A small encoder-decoder audio transcriber, trained from scratch: encoder arch transformer, encoder layers 12.
Rows from block 7 of the text decoder of a small encoder-decoder audio transcriber, named by matrix and row number. Rows with one number belong to one neuron. Each number is 200 + 30 x the weight over its row's rms, rounded and kept within 0 to 999. All counts start at 0.
After each neuron's rows are labels from the 100 texts, of 14976, where the neuron reaches its highest value: "fires on" is the input token at the peak. Only what is clearly more common there than usual is listed. The data: two synthetic voices taking turns or overlapping, over music, noise or silence. In brackets: how many of the 100.
# fc1: MLP up (decoder.blocks.7.mlp.fc1.weight, 768x192), inputs 0-95
# fc2: MLP down (decoder.blocks.7.mlp.fc2.weight, 192x768, transposed), outputs 0-95

fc1.216,176,239,199,220,193,217,247,208,234,144,188,159,193,255,148,199,202,202,183,200,209,155,217,212,187,200,153,170,197,170,182,175,221,172,191,188,176,195,197,180,199,164,214,207,177,197,210,181,204,160,150,228,228,126,168,192,227,223,219,176,227,170,238,197,199,209,185,197,257,205,167,271,195,194,165,151,234,192,179,209,195,188,202,203,235,214,183,181,219,191,196,119,201,207,199,243
fc2.216,224,240,165,205,178,195,182,189,276,191,205,218,148,188,200,196,188,174,233,174,221,219,200,205,176,166,218,192,193,271,236,209,155,221,205,140,165,199,131,161,210,190,228,195,228,188,187,204,237,186,176,264,212,204,196,181,251,226,183,180,160,210,199,163,223,195,166,195,178,156,189,221,174,194,229,190,139,185,162,231,237,225,211,208,162,200,155,150,191,216,180,187,247,233,173,184
fires on: "a" (38); "o" (29)

fc1.188,203,156,176,215,204,152,209,287,216,158,195,234,254,192,217,226,227,217,177,197,281,208,186,216,266,218,191,179,187,216,205,200,204,225,208,148,200,201,252,225,240,148,194,261,207,204,163,193,212,201,194,180,222,136,201,220,220,147,212,204,234,236,186,218,162,169,152,170,185,185,159,245,148,155,178,198,215,215,182,195,164,208,200,176,264,211,186,150,155,215,226,190,196,232,198,172
fc2.188,141,195,157,188,190,178,238,187,168,187,173,258,246,188,185,223,217,231,226,144,154,174,200,169,202,172,136,218,225,190,232,202,257,227,192,202,233,208,165,174,216,222,164,150,213,188,144,250,222,216,197,212,233,214,194,151,129,230,172,198,193,250,208,223,215,221,210,194,222,251,185,169,150,244,202,185,164,158,185,155,191,197,232,164,158,218,184,191,212,224,196,155,186,222,165,182
fires on: "a" (73); "t" (25)

fc1.59,247,233,258,249,219,168,195,227,185,219,231,256,207,262,179,155,195,208,176,260,161,222,184,209,237,239,219,165,223,228,129,241,221,268,192,196,181,177,192,189,148,181,174,153,175,198,187,198,208,158,191,262,204,206,231,222,179,228,251,186,189,203,160,242,177,247,211,198,183,196,180,222,251,269,183,266,222,187,159,202,241,195,196,191,194,195,197,160,206,222,162,232,238,205,179,172
fc2.59,233,166,204,194,169,236,190,212,211,188,191,150,233,178,231,254,214,236,227,285,215,171,179,281,216,190,204,219,204,181,227,183,166,196,227,231,205,170,156,194,217,209,234,196,170,168,225,188,182,136,201,206,216,202,193,151,195,147,197,138,192,195,220,127,249,231,177,188,191,208,176,196,190,188,196,198,181,225,228,260,154,171,191,188,245,203,269,137,205,199,207,235,214,249,206,209
fires on: "c" (76); "y" (23)

fc1.653,239,245,228,226,179,174,168,197,217,242,161,235,205,200,152,219,169,222,219,244,188,189,159,232,170,166,221,174,230,224,111,212,247,220,234,213,208,205,187,174,173,210,256,181,257,225,197,190,194,182,203,173,179,161,148,187,210,187,199,186,219,171,194,245,197,200,113,209,216,221,152,230,153,180,164,170,183,231,232,262,239,211,209,216,198,248,266,248,196,191,193,205,224,219,160,174
fc2.653,204,215,168,168,167,210,201,210,218,194,218,190,188,241,176,212,191,178,190,174,158,163,202,196,202,183,225,218,211,227,198,170,168,194,167,225,237,147,117,146,229,189,197,214,201,226,242,214,207,184,211,239,159,178,181,204,197,254,207,237,228,223,211,221,193,226,146,170,257,171,224,185,270,178,263,244,211,171,190,175,161,169,211,204,211,239,195,193,246,238,177,184,205,173,171,199
fires on: "o" (59); "m" (41)

fc1.493,87,178,223,215,199,173,222,184,230,198,196,215,232,242,201,193,214,276,186,204,160,220,187,146,185,215,246,224,204,184,180,194,238,223,236,181,156,165,192,216,163,263,211,147,256,212,209,189,200,211,233,197,186,187,198,213,210,166,178,200,189,156,208,202,165,203,209,187,177,241,157,191,222,168,173,164,173,221,184,251,158,152,235,214,211,215,219,216,243,192,185,188,213,229,222,144
fc2.493,275,195,252,221,204,202,193,227,182,208,136,206,189,203,276,123,190,180,210,187,249,219,280,178,210,222,159,240,249,239,213,222,188,212,169,210,177,222,227,225,186,202,184,171,193,167,184,163,230,207,229,199,211,184,182,165,244,202,233,233,225,202,179,177,228,217,204,166,223,163,190,220,222,185,156,208,169,212,202,214,227,178,196,227,195,202,190,207,173,186,180,194,213,248,189,175
fires on: "v" (45); "f" (39); "h" (12)

fc1.228,179,217,244,206,208,176,192,221,180,197,158,192,191,227,187,163,215,223,184,236,248,216,222,195,182,212,134,227,240,207,192,172,144,175,219,145,207,249,189,172,222,232,205,207,202,191,211,224,208,226,221,200,189,154,213,181,182,209,205,229,160,223,260,218,168,238,193,231,183,224,169,198,190,239,155,205,231,202,208,192,163,193,257,202,144,230,241,230,199,171,222,240,291,186,242,227
fc2.228,202,209,188,263,221,207,188,179,279,160,198,221,254,168,200,191,180,227,144,222,258,171,219,175,182,166,211,141,166,202,200,212,178,246,154,232,169,181,222,197,205,157,170,222,191,228,215,233,198,212,225,235,230,201,233,224,221,194,166,217,217,241,192,187,190,159,205,246,208,162,196,228,229,156,231,139,127,160,203,192,216,165,204,210,156,228,175,165,196,241,202,207,200,191,238,196
fires on: "n" (70); "u" (8)

fc1.546,158,211,143,205,197,219,170,155,173,202,192,186,161,232,198,212,211,214,181,302,189,178,215,168,175,205,177,201,211,222,227,137,268,253,154,212,200,189,187,201,225,174,230,121,183,202,234,152,197,205,197,223,186,210,162,173,150,217,210,180,204,216,227,226,155,142,181,206,203,192,184,229,208,205,197,198,174,189,175,242,197,240,186,180,223,215,263,176,193,168,241,215,184,215,180,204
fc2.546,165,196,174,168,210,196,201,252,168,244,182,227,221,193,174,222,182,206,225,216,174,219,161,170,222,131,191,154,179,173,250,190,226,154,174,273,177,196,228,192,144,192,303,159,174,204,210,216,166,225,259,199,205,177,195,187,218,207,201,169,206,187,180,183,188,208,203,215,220,245,210,196,151,214,211,193,223,257,158,218,173,233,213,135,186,207,173,196,203,204,184,311,215,213,263,206
fires on: "c" (60); " " (36)

fc1.82,154,192,184,201,169,214,210,200,199,279,245,232,208,190,196,208,242,212,185,207,164,203,252,174,207,172,189,208,214,209,228,210,159,265,230,211,213,194,229,139,236,233,251,209,204,179,134,211,191,213,202,213,165,187,206,242,189,178,173,275,184,200,131,225,226,232,191,160,218,159,196,189,212,228,174,168,235,166,254,206,190,163,196,177,159,153,161,183,268,210,203,184,190,208,202,174
fc2.82,204,145,151,217,256,203,159,177,246,212,173,164,217,186,233,222,134,266,200,221,160,243,205,145,216,244,221,193,212,187,190,198,205,190,145,143,207,195,194,280,256,171,185,212,266,224,174,230,247,191,195,214,160,172,177,213,237,239,164,152,172,199,202,191,210,248,171,185,205,166,176,229,211,161,204,212,227,218,182,202,198,218,241,204,152,224,197,187,181,208,217,193,216,196,239,212
fires on: " " (51); "d" (38)

fc1.196,226,174,212,183,202,175,191,164,230,196,131,197,198,191,172,211,192,238,133,183,167,190,158,178,179,160,146,261,163,150,169,179,210,198,163,232,215,230,192,195,190,203,198,190,180,213,218,206,181,252,256,154,219,174,182,178,190,189,157,235,234,213,173,234,191,158,170,202,163,162,258,212,194,137,171,203,197,239,176,207,217,194,179,228,181,149,214,197,205,130,243,211,252,164,200,172
fc2.196,181,178,168,248,236,206,168,212,181,208,219,286,172,158,243,208,275,201,193,218,223,207,230,169,200,203,152,206,193,200,172,224,174,162,164,196,216,218,206,192,216,180,281,189,188,201,244,194,167,213,206,261,215,148,267,157,223,175,217,192,207,207,184,202,201,168,167,185,190,169,216,161,194,222,189,188,189,184,219,225,232,212,246,165,215,181,199,193,244,183,174,180,217,231,235,238
fires on: "l" (42)

fc1.661,180,179,177,154,176,190,192,178,222,209,245,210,213,158,151,153,196,179,270,199,208,267,189,174,192,186,240,180,228,221,205,188,198,155,216,186,230,225,209,198,161,226,211,244,153,175,219,201,192,224,186,213,220,243,210,203,230,185,227,167,203,209,176,162,226,248,228,170,196,191,140,213,120,209,216,219,208,156,244,173,223,237,180,152,174,268,215,182,156,187,216,242,203,190,204,139
fc2.661,205,231,257,202,197,231,184,184,220,169,210,176,190,251,138,215,217,192,159,195,223,148,225,183,185,210,211,205,189,219,170,160,276,255,193,213,215,251,201,211,179,141,203,192,201,168,201,171,242,222,205,212,187,196,183,258,214,128,203,272,149,158,217,170,195,172,232,163,213,226,208,172,177,163,218,222,196,204,196,187,212,183,197,204,186,233,246,243,194,201,229,205,153,170,193,214
fires on: "n" (30); "h" (23); "f" (21); "m" (12)

fc1.23,193,222,224,219,192,221,204,215,213,186,183,245,244,165,190,199,217,197,201,168,204,190,218,248,190,183,188,221,239,259,216,166,227,228,298,194,191,238,200,227,209,211,184,235,219,254,185,168,168,204,183,126,188,285,236,199,218,187,178,150,170,223,163,141,218,212,209,197,148,186,195,220,181,175,213,166,203,201,249,190,218,170,180,195,202,195,161,222,203,155,166,174,220,213,226,224
fc2.23,169,181,204,223,241,209,182,186,201,169,210,197,226,218,230,152,216,164,224,235,213,240,184,174,187,135,325,208,178,232,126,191,169,161,143,129,222,248,168,211,229,214,201,193,228,227,231,151,183,194,180,179,199,184,233,205,149,213,213,143,196,235,208,202,170,217,146,165,187,165,215,239,181,142,217,242,158,182,154,181,196,202,233,157,246,171,154,214,179,162,200,239,230,238,183,126
fires on: "b" (91); "i" (8)

fc1.672,246,196,199,159,205,248,197,199,161,195,202,173,161,152,223,129,140,166,243,220,210,194,197,173,239,196,216,208,191,129,179,220,190,229,228,161,199,195,242,233,184,246,187,216,183,152,206,178,186,129,178,193,213,193,225,175,217,250,164,191,189,164,163,146,190,151,181,205,180,169,182,142,204,145,152,240,217,189,164,172,234,181,173,194,191,221,182,183,195,204,264,190,147,130,164,175
fc2.672,206,217,202,206,200,185,214,143,175,222,209,202,226,275,204,256,179,217,176,217,179,205,171,183,179,139,169,152,207,152,206,231,250,230,202,245,212,198,170,207,167,134,210,211,215,207,241,270,234,225,234,220,140,198,190,218,222,182,184,186,192,255,207,167,183,273,216,175,198,176,217,195,217,209,226,194,199,192,224,265,231,181,161,172,137,195,197,239,142,124,166,195,206,228,256,141
fires on: "o" (43); "j" (22); "l" (21); "q" (11)

fc1.451,185,161,247,180,193,249,206,192,173,186,222,197,228,265,225,206,226,173,195,200,174,176,273,126,230,184,195,195,183,253,246,204,192,178,217,194,158,185,172,145,177,226,159,199,198,200,234,201,229,216,241,200,167,171,182,195,214,234,169,230,136,206,170,191,152,196,221,201,190,173,184,223,255,211,216,166,193,218,214,193,202,180,218,291,215,225,223,170,200,227,220,206,224,181,143,216
fc2.451,197,200,171,224,201,208,186,198,226,198,203,222,141,203,186,141,191,160,212,171,184,235,232,173,200,189,225,234,168,186,216,204,190,188,141,201,182,215,176,211,201,192,184,229,204,150,206,214,177,206,249,187,188,252,162,184,224,174,148,160,217,199,194,153,212,177,227,177,264,197,182,215,252,192,182,277,155,126,214,225,228,218,182,194,175,227,217,239,221,171,214,227,160,220,152,228
fires on: "o" (96)

fc1.173,154,199,197,212,217,185,187,175,182,177,172,184,207,203,197,193,241,274,189,232,175,200,215,227,284,251,205,196,250,172,182,172,193,163,213,153,204,159,245,221,156,172,193,213,216,191,186,220,164,209,215,232,200,253,181,175,273,235,181,255,212,203,176,176,206,188,185,200,197,171,203,208,204,157,256,206,152,214,111,197,215,200,214,232,237,186,194,212,173,238,215,212,231,152,217,166
fc2.173,156,214,166,179,239,207,158,236,164,222,259,228,169,192,191,181,129,175,232,145,219,192,219,202,169,221,183,250,161,247,232,211,166,196,210,201,153,173,224,211,209,234,219,201,231,196,237,224,226,186,162,136,247,218,169,160,190,172,206,245,242,185,182,208,176,192,230,208,214,173,166,198,205,200,233,206,218,178,187,164,241,199,177,222,152,210,177,184,201,187,185,219,221,221,203,161
fires on: "o" (49); "e" (23); "i" (9)

fc1.469,239,150,246,228,174,176,154,164,135,209,123,188,180,211,268,201,177,238,191,239,213,210,233,240,176,197,199,237,199,207,195,192,247,146,213,241,206,175,213,206,208,181,198,223,158,257,206,191,176,185,222,209,227,211,186,221,151,184,173,187,209,158,113,197,189,205,192,182,195,182,210,230,251,176,219,173,166,272,165,192,210,193,187,218,206,226,201,190,206,178,175,216,149,208,234,210
fc2.469,185,201,184,113,213,201,249,230,199,209,224,207,205,209,234,158,172,210,224,181,218,149,198,238,212,164,266,240,210,276,181,148,220,187,166,209,174,237,221,194,228,208,154,189,198,196,196,229,165,182,163,233,201,201,190,237,237,170,200,198,210,180,208,190,207,229,186,203,217,175,155,186,207,201,162,170,201,178,199,171,212,203,217,261,218,219,192,261,245,138,193,174,207,211,190,158
fires on: " " (67); "b" (17); "c" (7)

fc1.572,203,213,166,200,175,217,218,168,210,198,178,148,145,167,247,212,158,194,188,169,189,224,210,188,169,238,184,172,201,241,238,188,161,210,141,140,219,234,205,165,184,123,177,154,206,180,222,218,254,216,221,148,191,205,184,225,231,185,175,146,233,207,208,201,182,183,243,155,233,202,189,214,177,227,244,202,221,174,220,213,215,156,228,168,169,224,147,220,197,204,206,191,136,179,166,219
fc2.572,160,210,158,248,243,255,168,185,174,198,232,233,188,233,233,203,215,198,160,163,188,181,194,185,192,225,212,196,194,137,218,126,209,271,178,248,231,217,187,156,226,183,176,189,192,152,206,208,216,220,201,219,160,210,236,218,153,193,182,237,177,251,181,211,209,171,218,200,139,232,213,248,139,178,196,195,198,179,150,173,164,243,220,190,204,214,204,222,221,159,177,210,205,184,211,232
fires on: "n" (85)

fc1.486,172,220,182,193,191,173,211,197,213,171,222,180,179,199,184,168,149,155,201,175,192,183,186,224,191,185,202,174,216,216,236,70,203,179,195,168,191,202,209,254,169,193,222,196,201,212,205,203,166,210,179,187,161,187,200,187,151,213,139,157,172,206,187,233,201,228,213,194,237,211,176,221,270,238,175,183,206,191,219,203,162,185,214,251,203,237,251,183,202,207,235,220,228,178,209,200
fc2.486,147,183,235,221,214,146,177,215,181,194,216,232,260,168,227,189,185,243,176,183,215,231,217,191,164,163,147,206,223,195,172,193,193,255,137,175,192,195,239,197,144,215,172,203,185,229,228,188,253,168,245,187,247,177,159,253,158,200,214,189,194,216,173,196,204,239,201,223,270,189,195,137,172,213,200,220,158,183,206,246,237,204,255,240,192,169,223,205,171,209,219,236,232,265,216,184
fires on: "n" (24); "i" (17); "u" (15)

fc1.369,177,230,222,191,194,167,218,186,160,162,182,169,182,213,244,186,207,185,218,185,178,183,212,172,195,138,171,215,191,181,228,246,196,218,210,193,152,170,192,198,205,199,217,200,147,234,200,187,154,220,183,213,145,166,168,236,151,180,198,196,229,175,218,238,169,174,151,142,231,187,192,183,153,207,274,226,217,147,205,150,181,161,208,259,152,197,213,142,184,188,201,206,240,213,139,254
fc2.369,182,228,203,222,228,245,194,200,231,242,194,213,171,187,257,181,202,172,184,202,179,250,200,160,266,189,222,183,193,241,191,148,247,185,180,164,244,208,282,194,170,265,173,234,200,193,155,233,158,219,168,205,232,196,216,183,189,178,206,181,239,208,218,159,159,155,216,135,223,186,191,200,252,201,177,249,186,255,188,222,178,207,137,170,249,204,207,198,190,167,195,208,195,225,139,234
fires on: "c" (88); "p" (11)

fc1.184,136,144,223,206,233,178,233,139,213,134,219,162,190,199,187,171,145,199,195,213,201,169,149,210,198,218,219,178,165,210,126,182,159,214,270,186,211,235,193,180,141,212,202,178,182,189,243,196,208,205,247,205,172,190,225,160,200,154,189,198,214,214,227,205,262,196,154,188,167,209,186,169,212,204,179,191,144,162,163,227,164,202,181,203,236,177,198,249,212,184,178,245,192,196,184,196
fc2.184,228,209,241,204,186,210,215,168,212,183,163,217,251,139,238,188,195,209,213,179,175,243,126,225,192,217,232,232,202,204,152,239,182,173,200,129,176,186,216,245,180,197,209,206,250,193,225,191,174,195,210,248,243,167,150,183,199,201,185,210,239,195,212,205,166,166,136,221,212,206,231,199,233,175,121,174,213,179,178,114,207,226,211,234,194,156,131,173,210,203,208,169,221,206,219,201
fires on: " " (59)

fc1.716,188,216,148,169,204,168,279,162,150,145,168,212,138,189,195,184,249,169,163,217,195,143,185,183,215,220,150,232,169,221,171,204,179,217,208,235,188,187,218,183,258,210,188,197,160,216,200,248,196,205,206,235,201,187,201,211,198,223,219,244,210,200,181,151,166,226,227,157,191,192,207,212,187,174,159,180,187,243,207,167,169,212,255,126,162,263,215,186,231,265,161,181,217,153,190,185
fc2.716,239,247,171,175,249,272,185,205,201,160,154,247,201,139,188,212,218,186,200,208,200,213,169,222,186,190,193,201,222,169,191,131,206,200,150,201,184,202,245,136,138,225,244,240,155,217,234,212,202,202,218,221,229,217,158,219,158,181,221,160,190,214,216,202,242,240,169,217,196,200,202,245,190,212,238,228,204,170,94,209,229,199,169,240,199,168,222,207,213,196,219,161,194,218,213,198
fires on: "v" (34); " " (32); "a" (21)

fc1.442,154,227,193,203,145,151,171,202,177,193,209,175,183,215,171,158,158,198,167,230,195,272,188,216,148,211,217,224,217,245,220,139,229,226,194,169,246,241,166,214,268,253,168,152,159,194,176,213,205,285,181,219,178,186,211,213,166,183,204,175,266,216,154,200,199,210,233,170,160,251,161,173,250,225,190,206,200,168,156,190,215,145,171,219,168,213,182,133,198,156,227,175,177,196,222,214
fc2.442,241,241,231,222,219,178,213,131,226,219,198,277,206,232,246,267,220,216,216,186,154,185,196,247,202,249,184,171,174,136,193,165,194,161,188,189,208,187,226,178,184,204,221,191,148,225,224,182,183,187,149,250,180,250,226,213,201,185,165,200,182,210,158,224,177,195,225,280,173,220,215,194,185,208,234,237,207,172,215,212,202,189,250,210,177,159,204,186,232,186,200,190,195,199,252,226
fires on: "n" (54); "a" (20)

fc1.174,202,250,221,176,187,227,163,140,182,184,175,177,156,216,201,184,230,258,219,235,141,223,165,143,185,200,253,224,204,220,194,240,222,205,213,149,168,189,197,195,192,193,189,180,179,220,167,175,221,208,252,204,235,211,161,179,236,207,168,238,211,189,195,197,264,203,183,251,212,214,253,227,216,181,195,227,236,150,192,203,182,126,198,226,259,155,219,159,177,188,219,198,190,197,226,270
fc2.174,130,209,180,232,263,151,192,237,184,268,240,204,208,130,191,204,203,215,166,165,231,226,177,171,212,221,196,204,221,184,192,201,175,184,177,177,158,209,195,182,203,214,224,189,225,232,205,166,222,149,233,191,176,277,217,205,186,161,145,165,252,200,260,154,183,218,223,155,173,193,133,226,200,201,183,246,219,225,191,219,235,219,202,179,267,214,176,214,194,228,170,219,203,199,224,205
fires on: "o" (52)

fc1.83,202,213,246,154,207,200,186,222,229,237,232,233,202,202,201,221,179,147,166,238,180,188,221,247,154,145,198,196,186,233,221,198,197,185,232,167,244,230,183,179,233,209,168,193,184,180,157,204,175,172,163,195,187,182,139,199,207,165,188,207,178,251,210,208,243,157,216,221,235,224,207,214,166,158,231,201,179,180,174,167,174,165,252,177,178,158,218,168,189,189,211,223,187,199,191,113
fc2.83,204,189,184,276,186,196,197,218,211,246,175,218,235,272,138,211,193,231,206,151,229,224,246,206,199,197,199,222,170,210,202,196,225,190,192,217,207,213,189,241,208,193,156,164,192,195,186,247,179,224,187,229,211,182,166,253,211,200,235,209,239,231,215,200,141,231,215,186,214,240,231,183,192,181,179,213,157,243,198,181,194,211,210,179,163,161,175,223,200,212,235,229,221,188,148,211
fires on: "o" (55); "f" (23); "a" (12)

fc1.53,192,176,269,170,163,182,208,208,184,189,180,200,148,189,187,191,189,210,195,219,166,250,189,181,209,254,178,252,221,184,226,237,198,208,184,222,218,175,152,231,206,211,202,249,169,178,235,245,164,199,149,193,201,233,248,267,252,271,209,144,215,175,215,216,195,268,189,160,203,167,201,174,225,205,168,223,253,233,192,163,211,166,227,184,163,223,174,204,223,209,195,230,160,207,181,173
fc2.53,152,195,184,215,222,154,246,222,163,214,203,157,172,184,196,271,200,197,157,211,229,172,147,209,160,237,220,167,198,171,165,202,194,199,222,220,219,215,252,209,210,174,219,180,175,200,185,192,205,189,233,193,185,189,227,188,189,181,212,209,165,225,247,225,241,184,247,168,232,224,171,167,227,193,217,174,198,256,205,244,218,198,272,209,207,176,233,187,176,157,247,208,197,210,221,153
fires on: "l" (44); "a" (14)

fc1.390,154,143,206,228,176,195,193,168,192,229,176,193,147,176,161,233,150,213,204,118,179,242,201,203,201,209,183,190,168,201,176,158,188,211,242,223,195,174,202,135,239,225,184,219,237,198,223,196,163,209,156,198,185,192,203,197,166,213,172,272,173,234,159,240,210,214,166,179,217,204,201,183,216,160,198,214,246,144,233,217,195,191,244,229,275,233,175,266,173,192,204,252,182,200,144,188
fc2.390,222,205,170,194,220,226,272,139,214,141,184,196,177,189,220,237,190,176,233,204,211,179,201,254,183,229,176,220,222,221,236,168,166,232,205,220,185,163,197,190,194,190,213,177,200,244,178,150,190,211,205,155,199,167,177,186,246,248,185,172,179,197,213,272,177,210,181,215,197,194,174,151,197,211,311,219,202,186,173,201,208,214,213,220,229,172,175,157,217,227,210,194,212,208,158,216
fires on: "l" (89); "i" (9)

fc1.460,170,171,237,184,187,197,156,186,234,223,173,214,231,233,196,201,200,208,179,185,237,204,223,227,228,176,163,262,148,199,175,201,204,181,181,177,214,160,209,178,180,195,161,167,194,178,166,188,168,197,273,181,209,289,166,202,209,224,215,194,238,188,192,180,219,187,204,212,141,212,211,169,221,204,190,204,217,230,153,174,168,228,219,203,157,185,199,218,141,214,190,234,262,161,252,200
fc2.460,269,224,171,200,237,228,194,211,166,185,159,235,187,195,205,178,185,224,182,219,222,158,231,231,175,208,225,149,213,239,213,183,212,204,217,169,165,199,216,219,205,228,302,178,180,204,146,194,208,170,225,213,209,190,168,204,210,182,188,225,188,205,217,206,185,208,184,258,247,178,237,211,211,193,191,168,166,225,189,203,209,167,193,210,172,163,227,217,173,256,219,129,239,238,233,223
fires on: " " (66); "i" (12)

fc1.379,125,223,220,210,189,231,206,214,170,189,189,200,159,189,227,231,224,220,166,204,216,161,161,202,216,197,231,193,219,143,212,213,201,205,239,203,204,189,235,225,221,172,185,212,159,169,177,170,168,252,205,201,247,188,166,250,233,245,171,210,198,195,161,200,173,176,187,200,182,240,189,178,250,190,140,202,233,198,189,161,230,242,219,206,178,192,202,302,154,197,197,166,193,181,174,150
fc2.379,210,153,177,212,200,207,210,233,206,216,244,189,229,252,229,188,120,208,225,199,231,160,178,190,191,191,158,228,196,240,166,205,222,166,226,205,201,188,198,116,225,129,249,158,157,237,170,182,224,199,192,184,206,188,210,249,216,230,211,184,177,199,231,218,220,209,198,200,197,209,207,206,203,238,212,210,222,202,159,192,244,219,189,218,152,169,183,287,166,167,180,150,177,161,162,227
fires on: "n" (38); "w" (22)

fc1.255,211,202,238,196,160,181,241,228,170,208,195,241,183,160,183,177,173,218,169,182,205,268,194,180,188,181,218,163,179,215,232,245,160,185,194,185,216,216,190,146,196,250,145,193,208,151,181,157,170,230,190,164,205,165,205,205,164,205,196,244,193,234,239,196,203,203,170,178,247,166,193,229,181,182,231,196,207,205,177,212,181,168,217,223,214,182,180,176,169,216,199,155,205,174,178,257
fc2.255,213,183,193,195,206,203,200,231,236,182,220,203,215,213,115,205,236,246,223,160,262,198,224,167,228,219,178,192,166,194,182,174,199,265,169,175,198,199,193,163,169,177,216,184,200,185,200,207,190,221,220,159,217,235,179,238,201,158,207,180,239,207,185,183,241,128,241,220,246,193,215,214,176,225,184,215,177,232,162,207,140,193,220,148,197,221,169,175,161,238,166,218,141,228,181,179
fires on: "o" (46); "n" (25)

fc1.453,192,147,217,262,177,232,238,248,266,177,218,196,184,237,209,245,240,171,219,223,222,217,191,206,150,242,218,238,252,189,215,212,158,213,224,177,197,205,163,274,240,247,156,246,203,196,202,198,207,191,207,197,219,188,103,212,163,196,196,162,201,166,219,199,183,202,184,221,141,221,213,210,159,201,218,213,218,139,185,226,225,248,198,207,180,170,226,158,177,202,161,216,196,155,256,195
fc2.453,180,188,146,187,230,150,163,203,220,186,211,207,246,149,178,155,196,205,222,202,177,178,177,228,226,221,183,188,189,162,262,132,284,162,195,176,198,196,206,240,229,183,217,224,233,188,236,199,241,190,219,167,222,196,206,182,185,173,182,219,240,200,176,193,189,174,196,152,178,249,196,229,181,201,161,221,215,174,185,101,198,201,230,219,201,185,179,236,236,184,184,186,168,229,208,166
fires on: " " (83)

fc1.726,194,158,216,253,185,192,168,172,185,164,193,229,146,249,186,242,206,213,223,215,159,184,129,160,199,239,181,182,141,172,230,235,205,152,217,217,204,245,247,226,230,164,184,220,233,188,239,142,201,193,130,229,235,205,241,193,210,196,214,200,219,167,190,203,192,240,249,204,224,253,212,229,220,167,239,215,217,256,183,185,209,241,201,208,252,206,196,214,230,165,202,216,206,185,214,216
fc2.726,176,199,214,193,192,232,140,204,229,195,167,204,211,259,134,161,199,216,207,176,181,231,175,181,149,163,213,140,216,213,234,186,182,197,147,225,232,174,209,181,210,213,184,180,224,263,193,211,189,184,190,166,160,218,178,211,160,290,175,225,160,149,218,230,235,230,159,207,203,174,179,147,163,201,164,186,164,221,250,209,178,191,235,211,194,260,218,222,216,184,187,166,151,241,254,171
fires on: "c" (40); "a" (16)

fc1.318,208,247,293,178,162,113,184,225,218,175,209,186,215,198,159,152,232,188,215,237,169,189,170,187,198,171,191,187,221,188,146,241,189,193,191,204,170,260,160,185,167,175,178,184,219,160,191,156,149,186,211,177,188,162,174,222,174,176,178,225,178,170,185,210,255,164,207,192,205,256,244,219,217,136,207,200,189,206,201,168,159,214,234,168,150,233,159,205,200,200,188,204,163,232,146,184
fc2.318,151,201,218,173,215,210,179,276,140,171,196,211,199,267,210,205,166,216,224,208,211,194,233,211,201,165,195,130,273,208,222,214,174,202,245,212,208,247,211,234,201,184,247,160,179,230,223,226,148,207,238,241,191,219,250,209,197,199,189,181,184,212,228,218,176,241,218,238,185,142,177,215,158,298,189,237,237,194,205,226,204,195,163,185,226,192,251,173,223,201,193,174,271,145,233,220
fires on: "a" (39); "o" (30); "h" (12)

fc1.145,172,210,163,212,205,224,206,214,232,187,204,183,163,133,167,178,183,211,209,266,218,269,237,181,170,172,204,215,211,171,188,184,180,164,215,226,190,213,157,213,141,179,236,193,140,211,160,181,174,206,168,183,193,198,184,217,170,160,151,272,187,152,200,240,174,224,155,159,197,186,236,174,202,160,187,173,198,201,173,243,230,194,192,217,170,180,198,217,216,149,181,166,225,254,202,162
fc2.145,190,155,207,223,232,246,142,159,226,185,217,250,210,151,163,157,215,168,195,185,208,238,204,173,239,179,155,187,184,218,191,179,216,229,264,202,198,187,222,202,206,229,204,247,213,218,205,203,266,156,203,233,151,248,218,228,181,209,188,177,234,183,186,186,223,204,187,218,203,205,173,173,189,223,214,170,211,207,165,178,203,200,145,129,172,231,183,245,197,212,164,201,209,195,202,209
fires on: "c" (52); "p" (38)

fc1.31,207,225,242,218,210,193,190,232,231,222,190,198,195,180,234,219,200,187,142,189,284,257,233,200,164,204,219,193,165,214,185,216,214,187,175,160,161,199,200,218,219,198,161,185,146,201,191,152,184,172,155,185,226,210,214,239,157,157,201,191,198,199,222,198,223,203,205,191,202,134,146,189,186,145,201,196,232,203,223,199,191,227,241,160,228,225,201,169,196,146,156,158,230,170,202,179
fc2.31,186,268,166,178,227,199,167,206,157,248,187,184,217,238,167,179,220,229,217,160,212,201,203,163,257,209,182,186,211,195,225,146,127,205,226,150,211,257,164,207,184,238,197,176,206,226,210,180,188,179,211,225,178,184,157,160,177,215,164,204,191,192,245,165,225,159,200,243,201,254,214,218,204,201,217,224,222,223,179,230,189,246,204,171,160,221,203,256,215,112,209,237,169,214,173,264
fires on: "n" (47); "g" (31)